Weights of a small self-supervised image encoder.
Model: 1.53M parameters, 32-pixel images, arch densenet, norm batchnorm, activation mish, depths [4, 7, 7].
Training: soap at rate 0.0021, 10700 steps, batches of 256.
Data: trained on fractals drawn by 1,000 iterated function systems, in grey, 147500 training examples, 18.6 epochs.
Rows from block 4 of a small self-supervised image encoder, named by matrix and row number. Rows with one number belong to one channel. Each number is 500 + 40 x the weight over its row's rms, rounded and kept within 0 to 999. All counts start at 0. Numbers have three digits each.
After each channel's rows are labels from the 100 images, of 14848, where the channel reaches its highest value: "colour at peak" is the nearest of a few named colours to the mean colour under the peak. Only what is clearly more common there than usual is listed. The data: fractals drawn by 1,000 iterated function systems, in grey. In brackets: how many of the 100, against the usual share in percent.
# conv1: bottleneck pointwise conv (model.blocks.5.conv1.weight, 96x80x1x1), inputs 0-39
# conv2: growth 3x3 conv (model.blocks.5.conv2.weight, 24x96x3x3, transposed, each kernel summed), outputs 0-23

conv1.53:564499490463499467526560427441486471510513557549388525551560479466570494453503532584456522469500474457476501415486497477
conv2.53:471402541485481529493488510527500482451554462476392478520476479487496449
colour at peak: white (64 vs 23.8)

conv1.93:456531542478439541544552491551513497549466560431499523506599511472516470479468513557513555488506551464556462554492486477
conv2.93:499488614508494453522517533511508495437498441535526480561541465553486462
colour at peak: black (100 vs 52.6)

conv1.17:516467539554518436507479496511506522482496506456432482524468530484450504488475534435542476471504512493512557564578533397
conv2.17:445483529496530481419525536472516530497521516455461554527480417564447480
colour at peak: grey (89 vs 23.6)

conv1.34:523456521489485575488542542526468519474542565502517567510549488493442459508452459477479494485497500490523509474570552465
conv2.34:472508519551444500510516514590448512486497550434452547549514541486449537
colour at peak: white (97 vs 23.8)

conv1.64:513504506420493473470505430445479522506472580504410448574477483542441421466419503506483436449517466464442509505504503566
conv2.64:528554481529447568557495492546533507492520427523464476487497455461539424
colour at peak: white (71 vs 23.8)

conv1.82:535526515464496568515527440548528508497500596557407497539531524602497529501546570491493523524552478539587489500476522512
conv2.82:491465470469498484495476553482541424474509512496617501517454469542436504
colour at peak: white (100 vs 23.8)

conv1.42:512482504498536517466526488529493569518566473438457452526462448424459482549517482466414511511514453460547490466513501490
conv2.42:492530489505542463452511496553494353529508519473503467490449521479502522
colour at peak: grey (61 vs 23.6)

conv1.27:546600489485539411474550471509442521532527515575480437473516518546516508501513453481488500478475441491471495519414528454
conv2.27:461514435462510535428486466579500572501494513469413494463508495480532506
colour at peak: black (92 vs 52.6)

conv1.3:542439527496551421579512495522524554537466494548472493419527535486488483513483476492468518444449459497453518482464511576
conv2.3:504478515512539520565479555530489493462473500479432569535456541433575502
colour at peak: black (93 vs 52.6)

conv1.6:553553501508480471507558454458528504521559513563527504478610511489507502457420463514533503463428491498512460474459457486
conv2.6:497416453459435519473489471486449520515533445495433437516516478477554473
colour at peak: white (90 vs 23.8)

conv1.67:524495465496485446514566509443504474429484518494511473483524516435484479482472436482461495452501428544530448506462434582
conv2.67:482500521417504536495487470527556503462578502538454443522538425530542503
colour at peak: black (98 vs 52.6)

conv1.5:579523539501500445488500546541551565481461504458500478464564507476511477455508442593461469503449515509479486453553513554
conv2.5:545540573527518508578520543523452457540525495528526504500574476525492568
colour at peak: grey (68 vs 23.6)

conv1.55:457493499554413489518539458541469494476541549496541482471475517528520581559516375458503493458514487504527527483510576511
conv2.55:540542528450493482504518517549442509500489481492457549495551572566512412
colour at peak: white (51 vs 23.8); grey (49 vs 23.6)

conv1.33:488523564461474466515577511509444502523437504526390530502545550440538495412506483511460529567484444473445530500506487518
conv2.33:456478422502600454493481491527525501477453492467469494485489578524463449
colour at peak: black (96 vs 52.6)

conv1.46:495493519478492486548519502469430576485468509450540525452469557506554459450467562454439507510521520514526537474484502421
conv2.46:466479546529537468508486533495523520543533606463446498527514434549457465
colour at peak: white (87 vs 23.8)

conv1.81:551558441471461525445526437595433503536520422476484547476503541460499490430538397505502493518460433514512525483470499489
conv2.81:543511483449553513541507559582450480434488472494446453497508461527501555
colour at peak: white (92 vs 23.8)

conv1.48:541459487537466494515461457631501447485479545558531482488513514495541510493516555525577515564448468522528499492464446515
conv2.48:480591490535551507480499469483531459477577487517580528440527516487529457
colour at peak: white (81 vs 23.8)

conv1.58:504448501559543406540558474475523526469484476575533537545475509470463464509478504506416542456444434543399506437522493513
conv2.58:450474506421498498406527480460421493474457506514490523439538485457507524
colour at peak: black (85 vs 52.6)

conv1.51:527556491488488484494498460458408463540502378456505528511470532525453459500486447462529504424511482480496476476571473454
conv2.51:473477506506494477539503457566470547483502426556466451489520444581473452
colour at peak: white (80 vs 23.8)

conv1.8:479535518478423429399511489468546519517543441500509581468499492600498497497472434531500482489562498481548442553487461458
conv2.8:487456475527481541488480478466462482495507452505381428572490508463521503
colour at peak: black (100 vs 52.6)

conv1.56:473460555489539506470441500492549484480538432494530470486469432492410404505478502470433560459571553532520463482476536512
conv2.56:495563537504462473484517516498551433464496496481401447495456494418492498
colour at peak: grey (52 vs 23.6)

conv1.18:517480543552472473452537447515539485481514542528509539488628461475489520492550517534508491474539485469525479488519459515
conv2.18:467473522472424464554496513549501480498491435472416510456498511455424484
colour at peak: white (87 vs 23.8)

conv1.1:522466500490552445463456527564542547484472568521490473493459564497494548474402540533457498480501476484422481471510516531
conv2.1:478511522546506534480481552529475522465454611487557477539537444451503477
colour at peak: white (100 vs 23.8)

conv1.60:500446507481490588475624559510486511489559492497533522460537515453436579456432501501571510544494557487521545409468537454
conv2.60:522512505455471508560480478513540509564530600497494478483596478513505446
colour at peak: black (93 vs 52.6)

conv1.61:514468514502498479506524519535537473427462468460513427493487485479503477497478590508463548502559551484486441448517534537
conv2.61:515475563529500516488480487502439451428533515542463534522520459595477449
colour at peak: white (65 vs 23.8)

conv1.54:510447501515531540572506463552499509488460572509501513488445513461429497561446575499486538497457435524431536441524520496
conv2.54:446544516497550489466460449498477493483452423473455574549537501561478498
colour at peak: white (100 vs 23.8)

conv1.40:502456467503480516362504513451511433481524536487435515514534450473474503458453503548505533446547489489500454491478527528
conv2.40:487516565458532512539522492491566511450538501496431453472585456461495459
colour at peak: black (100 vs 52.6)

conv1.37:560438443482522466487491533618485498507510547511495482448399519481441471519490530512534547511546454479455507538494442522
conv2.37:485451549455593534516403520534437537504536529473489526512508489526514494
colour at peak: white (92 vs 23.8)

conv1.16:535536593490569536405561475502514470477477422435525503431497500443501525496467471497531568522518504513517593477517451435
conv2.16:506476505499535523526498521527480471512419412454561525455473534550425510
colour at peak: black (83 vs 52.6)

conv1.63:535476432494465518462485486574485438510503507549576448461477424533450465550467551519506463496458461518458424464500541616
conv2.63:486498436461497449499534527529492529435498481497443482544490399470476434
colour at peak: black (92 vs 52.6)

conv1.70:506508467517541505416482512478519566432562534451477457456563531598533495486499465436417476476547507505476519523514450445
conv2.70:501474438421474455481540481505433468473539433499453467533520469496565481
colour at peak: white (98 vs 23.8)

conv1.45:481471490456494457507551443467481468469522464623470529450534504550472504563473509437464519468475476533444454515493494448
conv2.45:470544501564519463504484465527507552412462569511458527559482473507445475
colour at peak: black (87 vs 52.6)

conv1.31:517488445469506527441561453440486561444477513499496439498486526454486507471433521569470478502467419514552518502516546450
conv2.31:493460470426502536536446502564478504409472538484485467496567528526493452
colour at peak: grey (57 vs 23.6)

conv1.95:472576504488481604493540467498522474555481506535482475487529541585558498519565530491498504471553505512520486511514531493
conv2.95:462484477546503540513538574528553439487490526478579487523471489524420457
colour at peak: white (79 vs 23.8)

conv1.9:483577423479525471468526498469498455482510470513453550461561448485517416540535458474549513534451539562419488465491532437
conv2.9:496450429507487499475494514493534481458512491499367532454533462470531468
colour at peak: black (93 vs 52.6)

conv1.94:433458472435530563477489521464473536453473484510513505487468478510544485440498497558457452536501506527478527518529484463
conv2.94:515523495486535496477460434534571509481460531525481464453464391549492478
colour at peak: grey (52 vs 23.6)

conv1.77:572552433522488538518478461539505473467536553505459585568469477508473560535506477492505458512570491515526469459526520491
conv2.77:519499503478482499497495521564500552491492517508444561538603550557500431
colour at peak: white (80 vs 23.8)

conv1.86:586402501475509467488512506505553561525525479439544446484460457510486479463553604520445503536455512469493518440497481511
conv2.86:530464600489488570520489505461559452499521448521503514523540522456562467
colour at peak: black (86 vs 52.6)

conv1.79:500571474510522495432485528500538504516515475487428535467547460662526478534539474455456495521528534511491472542511535474
conv2.79:512535482611462494443481561494493499427548445477508542526501510490498539
colour at peak: white (100 vs 23.8)

conv1.36:448563514462514486501520449464556520516510540537462503558422505521462499487488482623487547516490505477508403511513418465
conv2.36:504452506469485530517541487521467468502554403532443462468535572478476448
colour at peak: grey (79 vs 23.6)